A small multi-label audio tagger, trained from scratch.
Model: 7.92M parameters, log mel input, arch convnext_v2, norm layernorm, activation gelu, moe top_k, num experts 16, depths [4, 7, 4].
Training: muon at rate 0.0021, 6600 steps, batches of 256.
Data: 39062 training examples, 43.3 epochs.
Rows from block 12, named by matrix and row number. Rows with one number belong to one neuron. Each number is 128 + 24 x the weight over the matrix's rms, rounded and kept within 0 to 255. All counts start at 0. Numbers have three digits each.
# fc1: MLP up (model.blocks.12.mlp.fc1.weight, 768x192), inputs 0-95
# fc2: MLP down (model.blocks.12.mlp.fc2.weight, 192x768, transposed), outputs 0-95
fc1.91:129099114162135110133138141163098114138126163119148125104138111153107147158139126093143091117113185090123090157174144133113151131123146140120112098085124153155086120159078136049168152121129102105170089152154092153125134131123095113169129152148106136156119148103143151099146154151126137131
fc1.92:134113105168095104135164102144143146163122111126121123138147146137154113121136120128152169102179146149137122133131143177146148104150148127085154144127082138119136123143119137098170123124146120117114077121154150128130104126156153136117089103130149142106116114115097114113159155151128116128
fc1.93:137123112102154109125149080090154101147120123139118127166179157174189139114143100109113132128123144144132119129125152135128136147135174153093139169139094155122165141139169157095123134078135079125151107113120133148123127106154153118143136114128189155060117119134118089142093123179160083118
fc1.94:108099163137128152126128128137111121100123118118093117135157113099127134114145114104146093102107090128103137139138163190129145120152112134101123156125124101121106095125143139160118166143109094150078126138135103071132121138120138139127114132106130112149126139134135170111144172149151136123
fc1.95:149123127122087102096082131113137125136112106131082161139159121131138116162107163089103135124112118113129113127082142136147132142127138144150101111138153145112079106168169175104150124097153129148127088098114169153182123130119143165147145150100172093073157096139126120151184120131140133097
fc1.96:101127122160137127097116129126105124138093085136109142149118181094137186137104085140110152154114111104127132088144136107134149122171128096111136116142172096132102097165104135137142077120146072132103109072144156131145094081135153156110145144116175101104111155098119070117161089099170086104
fc1.97:099149058095130098138138099173129154134099128058122194122129081146097178192149102130152117167079128111070154119113124135147170144111115094113118146130111160081129095075126100155111057148128102174174187115139149147118219128104118124077155094115156133121129145098107139087130143130145126166
fc1.98:134099110161121110125104134120144138115164132130197112117118140135107143130123114114132174132099125128089095133137143090122119153157144143079125137109154117123075116133117145112166150113119110151117127102159102159140107107124115105133105147151124139133088142128141115118097166126108110134
fc1.99:126155118109125147110149102159102126122130122114145139138121103112113140090131128147128098113100095136144159104134121086119167135100113082130127110154103173182141148128135157121132093108119146122097135136148109154137132141140125099148124135127125155110135123141136152119074104117156125071
fc1.100:135146132117123118097098136097144135130147130123151109098109097107114095105152069174104110104123119136106156144115136172122116118099130150099148155128129127124129092161127145110137129100148141141133141133134119164106139155106136172114160126133157133114148104061157137121136153149149164120
fc1.101:078137145120124150118099149126107128125119134137175148127103128136108137102139132151152118108149140129111134129161137088117143131119084125109149168181153143131124114145109153118125108095117117116142168149131165126126108117105120101134116142092115127103147129143146137118158174115145130162
fc1.102:104128123105167085070140088117082128156079151162172136185075114125106156126131113163178104132163176145106130110149145130126124133164150080108147069132137129138179109141195120141090134136162105152101150106139131172109064113139110139167116102172086138105133160153156114086139129088128124166
fc1.103:138131164142131112138138152127092119138130132111128087122090104131098150117128106167101139076127149115097138125054158111120159120110120133100144134115095148148108114120114109144136146167115134115079125133092099113128136124151178132146106094175121163150107158144140127094147140107119126120
fc1.104:102136148084188108125175157150146093104138115112128101122133155170118122100123115095131109093148107073172131142134141132108131119145115106133105143180109109164134141155140115124120133162126117144123129164107163086161141120124165149157086126164146122095163096139171132110086136117143123091
fc1.105:129095122137160133137106135118125169127110153117122145088146078141099090119127105129119115121114137157133134148141154140119130103118166114069130184131132111112106114128096176110113120126132144155156135133087169127131143054131156136143149123101098111155128127128119155126156132120175130140
fc1.106:152108152113155083082125148107138165101141154165130084077148127122123151099125132171082117140143115131164124146125108099111105123096110119119138132121124140144095161187174096106123167140096111104116160127106110109145152135127143125164151110177143113152114163160152121107104104164086132058
fc1.107:106124113097115119109084142123145133109168113120107158116117122089099122085158134155145144127155116132118077156123112133130119119137148142114135191163157117080114141090101192127153129172114124110139133131064098168176153117144124141141191115184163138102136095098158140098058090136163156143
fc1.108:143142119140121131119090132098096087096097155140141140115122132110159078128077067137112148126129142115144166145149154106098143092089141138156182134124121077122132131093098124142106143155114126165134160109095134113119140105155139139118123127126122090122147140152108105104132092134099166086
fc1.109:085119152078097123129126144158160104125107128111155130147140125134132139128101140137130147142118128120142090156103178116123138135153124129124142161125105146122093124106121142133139142113144139125108139127092127135125129106137109133142132123116149146121117139142172136127120141162142110144
fc1.110:123129117092114107161139135174169126127175125130160138130114132081116140142146143098096144092082143140122153137178059170105137156103182110137137153144106148136107103088155118136113119149145174147114119168117153088114176099114148120127119143105098131136130114104104121134148081140146131165
fc1.111:144172132118104084136150100129110181133128181111181086102163147142124145152117129104154135117068108149087147140161094119134195132081080108099120093136076166104120112154150133122154148096126177159125148091153158118138110159135121120098144148105120116120099151138118129131147127133137142111
fc1.112:150115173110107126127132090172145158157141114128163197120109142115123087129151136129151114202140090135086116167082111131076134151087107097119081150087165121147111141112160158111136162164114094115179180134139149110139139099113126121123156164113157148108113145095159152085119145105116103133
fc1.113:205136150092117151119090069121117075094153114111165135121124113136178091102150142161145122133117109152131111109155105152137134145130131118082122154133120085160136108148149118131127150097156112170134091131141155101135096120085127151139130157115123139122111159135136124146126120126096121149
fc1.114:125093182146141125141118140116124089098127120111133092112189122109130114137171069128136093124103132093111131119146134088099155108134173165113099109148112150129128133135094148142105096144131120123149139115141113106142167120178088136133138142101089112102147137111126152099085115139128145111
fc1.115:101134101163073131109124151118134158102125095115123132123078117156150129136106115161144111124122111104131122104164117153110120125113140131099137128134132125165129065136139102105122113090137102163158174090098124118121127135100142161106109143124169132096125118120138138161046141151074195158
fc1.116:138139116095114141140121164158113139109131154129117115157128110126100153129147136150127074137111113149105125130120160087074122151095137136117138142120170115149124116169154097156125151129175131138096137125144106135111144152112145123164136162131092133106124094149099132137151125117122122148
fc1.117:166163109106108109126133126108117098147135113157150179116140117135074155138094095166123054137143106118151148148134198154078112141150065124146066160128089142146134111117113110109153121123133115142120173116154159087120143127119147152103150118125107099074156114151156158180116146129116137102
fc1.118:128162140123131176143107133138151129117128128112141112122159147140134118144161143090135126102100135123148137136110145139106125166105080122150158128101123123156156144113131141134135137081091146173121145147132078103098137130113151156087125128137117142118109164133111119146151150158149109131
fc1.119:115139155141151111178112188177111133148094129113120138136103105120089142135113107124116153111142098132120145104148162125150140114115130117115110117115130135135114115101137127112103109143175131139138131109115107103112160156150181175109096103152102158100087120110088165125104162136122133122
fc1.120:149089155151131102157090139177152141159101137126163130118130169156088171126069179133148087157129084155151180125129120125104154201153138109122099120126121122144103090109143204080165103166081106100141105102133156129171156150091135136105148158185104145151118105062112083135109095089107142128
fc1.121:103167100139098152129156132121168087136122132107106062145130112135128152125100161106137131152146133133127129140100125149137113141141131131126116116083142127152118127119130120143133137125103136133137121134125158129111090131102124103111160165103119168115141168105159094152146101108109173100
fc1.122:143142129137147118121125111163128139145121150149136121108117146109147135161151131142143106108125148119136114117168142153108144114161143114117154113107114134121090088115120142083130154128143133160116131157123086127159135126119115112124140131104160128123104164099064146127143149149107118134
fc2.91:123122154078148169159089070135114130148118177127114087109138157105150154143070109164115080150114117124108111121129158098141121126117131134096145129146180105151126135162105127087113144127148116111138113171165114141164115100174121126154128106139100134170098128129137160113194147156112135142
fc2.92:136127133130125113144132103102153145140122148114156120147129118135103149106121102116119060107089131114156106106113119144168090127128167102139146122093098136128115162131095150098156165122139140135117142100106127130127173116102105120140128155148145134108102129105116133139141152124124089125
fc2.93:102152127125135121103117101123100159130139129104080132128083148092114152139157102162106107159127116153130116150158134107166149147118090103141160146141117145148165137139152104136124153144126095099114090122094145099099117108136129108134124147141095141154100103140098125133134171155122098082
fc2.94:116099116135127104110130137148147153104092099133152125147156086163105104086125135175144190114152118134082129134128124154121129159150134153149132115115158128130114142133132132096101127105117152145092162163133105173084143127153107094152148108154106143113127114135102107116119154127117148134
fc2.95:149117125105103137142077139125132162141127187090111166103150106134128126139098103185129116096107115165106134111144117149121092096057127172152129173135138119135101124104182136108139148151135156109144138100144123161116154118150158096095127110138151117110137119105110148111158101118167148157
fc2.96:115100085137122146126070174137173151104117133150154108159121137149159143120131104170087137143125164157139074105076108104137123122142148171072105131119132093138108156089101117129180112087131106121103143129119137111137122134102154082115151156110128145126100160094132119143119116153131117099
fc2.97:172182125202151086089107056150171101073106089199119216204209123062113087182151157085111080094172189135165177127152103090049070092102097174156086157149082131037099203182121070132125097110142075178104096185175158185070042145179167174118196091079130131110094163163119187179120158144146174057
fc2.98:118098119140121126141178147133113112114128143104116157143123158112128133123140141135126098139109139164123100088134095124130140106136142185133145093130122157140109158145099128119140117110109116127144153116122130114152156135160091085127123072127141145177114134086126138152164112126130165152
fc2.99:121102088138071145064176151141096122123133113128105105164160137115137127123146128119121107151121188122126107158097089119107130094118120157159126148187121116129156119132161188130128174136138114132101111145122159139131114122113136143181134145115146110132121133105143140120127144127111095116
fc2.100:121088133115103145130132099138079142134135166097073110135153156135119129123133145103139108133137116122127149146165154131152123128118151146134119124110119133152146088102146208152174146164124126135157106099140126158128152146134157125160151119129109099107149147126120165114106110149119128154
fc2.101:099142139086172105112165119133156144116142117161138124160161098127148145156158128109156120119122186119109142116113114142141161155119117152115130136148157122158131183138151155139109148141162173129122153131142153089124109156076142100103113123132127130133107168125101133173144128138143094155
fc2.102:102133155152125168138124166166144094068167130193124149161150112111103147097139136136147119141136169123103187075107155127128105130164174109118087150111128142115159210084113187104106115103153140124186130153109156140116102089136104148126164131087106099111125117099142103113133156136164082108
fc2.103:118123116140150121125131132125117089167145141126090130120127165136161175117162096115093130125151139113146141154094121144148146136122129163146143162149129141130124133133090116143132143153127124140117127130122130137130127136152098141141121152107121144139105071134114145130099104124131134157
fc2.104:159119120098147073128140155161121125174154135136145132117122120134151128155129154122087124089150137111133128109161139165122112163123126143143164166140110120129091148105141076075183177160124132100166128116120099109113162158105117083138084125129127123138145122173143136128135146132110136117
fc2.105:116193142116159124117124136147150140118131117139138136121149166138098107113102125108108121116148114117093136108149119133141135116101129158162120125139148142156108114108108091144093155113155135119138135164139118127144109123111090092132097180122100072141107106113136093111120136093115136140
fc2.106:167092130154126137140101104103158148134114114142117137119122170140127087116092095140107137139100124115108129168152147098127135129080106127106138110103137104156081169124140116121119104065154123109103138116111130140104141132129134119145099115045162144131139170122157135140126099114089106071
fc2.107:134128157131108139143117149084105086136166113122154123115104096202101129100138185125147128161118093115132168143146150167126124095130117152130138122113112160104134142135152156169168104107123144149152163122146146067118119066125135116142112122145148159148117131082127154119080078130118144109
fc2.108:177153126153131144135151162136114097085140141139119155145121135140126162156134124144159156153129108085110117112151109137115161141132119152122105144098144138137116133125104119112127169136165133128149147149105131109145107129129152117134127135153131133145152096128149125131149164134149074105
fc2.109:100148124152150126118139148121113122128153112117108121125103121156119104166132119107117134095101138159131116141112125150120147109115115130125115093162067172126170130126128084150131137118131164120096186137125127114148109115140121147123098139125137099163128128127155157115133149099145160138
fc2.110:074114075152141108134122111149158142131160177120122120079148172121130115154115124124135115093166110139137141159131122099111146130123126149163113149170093088127172145124126103144109146137149133158134130159137105094162137069185107164101108100162076164100160088118135146154127148121183129157
fc2.111:107149210121118170127109070108135093098152138141083106180128112102154076154108116132116140149103120105110113163119104126121124185101124133153149173108174103100074109107157135133160144154156138167139122108149146130162155140092167093137126143141098118161066119163129119111129135140167124097
fc2.112:099130086116146111155107196119098115155144123130106160102076095107128111121131104120141080098115107179165165116117154134086116151118153099182082167132176119158132149136082137142175136103122084104090141104158140125157097140125159150096139106142132138115135129102153135120211086161122104125
fc2.113:150143150149129106129105127128122133097093138159127065145135164145118166155180147120118140125125102126163135113184121168095131121123114109117132148099119136162132140152098119108137108122139140139131144130122088133131104073138126090140103123142135161125112116134154118145119111128131126135
fc2.114:137149135154116130104110151124142139092159108119117153162136182144134108111147108126146104085117126109152128150130111133111106120155145085157123141181145093129087154098137133145132126131121148125115101146126121103127125148135128092142160122135154137131122164149138160129129115121132112116
fc2.115:133111167114109145111137134101116161108136119093075125125097130095123125146141146113143141119109153140141148146139144183131111139116132096174104121145111135138137133104157112106128133115140149161182112069122152110095149120113130162080190135128120091112103149128126153057140135115132171118
fc2.116:112098128134125101148116142091125126137140113123143170178133122162163128152135140111156109142161117106163157112106169164101105137111129127112167124141139113149148115115096138163129134127149121076126106138121113111116123123147112116126155111161148110117113155114107145123095150106098148125
fc2.117:116132145131122096129122098091119132118092099094083145165122102127133128162147144085096140134158109090202132135155113070206131138094120111121128136142117183124135064133150123116154131132161148137118153164078130139139169146146136146129143147168149113150159112134131076130102115139104120129
fc2.118:065146127139144111115098128125087130098111122151083113118135091133169107146120124165173145131141123109137125096133157112149166148124156153151124107081146171127163125089162180145147175132130117128143132146159139106117138157118132140133109108140147088111112091138138133089105110101129183115
fc2.119:137111110120143150105122141122103112146141114162166142086094138130103145113121087181120123134162139144138148101127148184126136148142132151143154135128124139153091140127113133142129151141115116164094121147094118107155147104134102131133138111104127155148133135106142129120133118152121105135
fc2.120:140092201104193087157132148163138122192146191202113091155132192111146171162096162123090117202130162108112125092128118097090174133100115092153114144145176102131098111215136095074123169118103142148136126131184054102193131124139175097136173110143097149121128161104149114159203097157109145111
fc2.121:119160186140110165156141118116156122146137153126142094146094141138145138141135151120153116135123115148110105139094087164130132129124130125149135153112106132109110112123116147100132161136132117112125139130128113095117135104112123149132117138147114138143128138153130152116127126156132121159
fc2.122:123134130113115132141125113179141131113156110145111121143132105143123118147120121153130096124128099124136102127108138121116115135103128125152136103130099132147111105153105131093103138098171134112146141123151118151177134129146136133141094143130128140134174119119119126125115143109147151134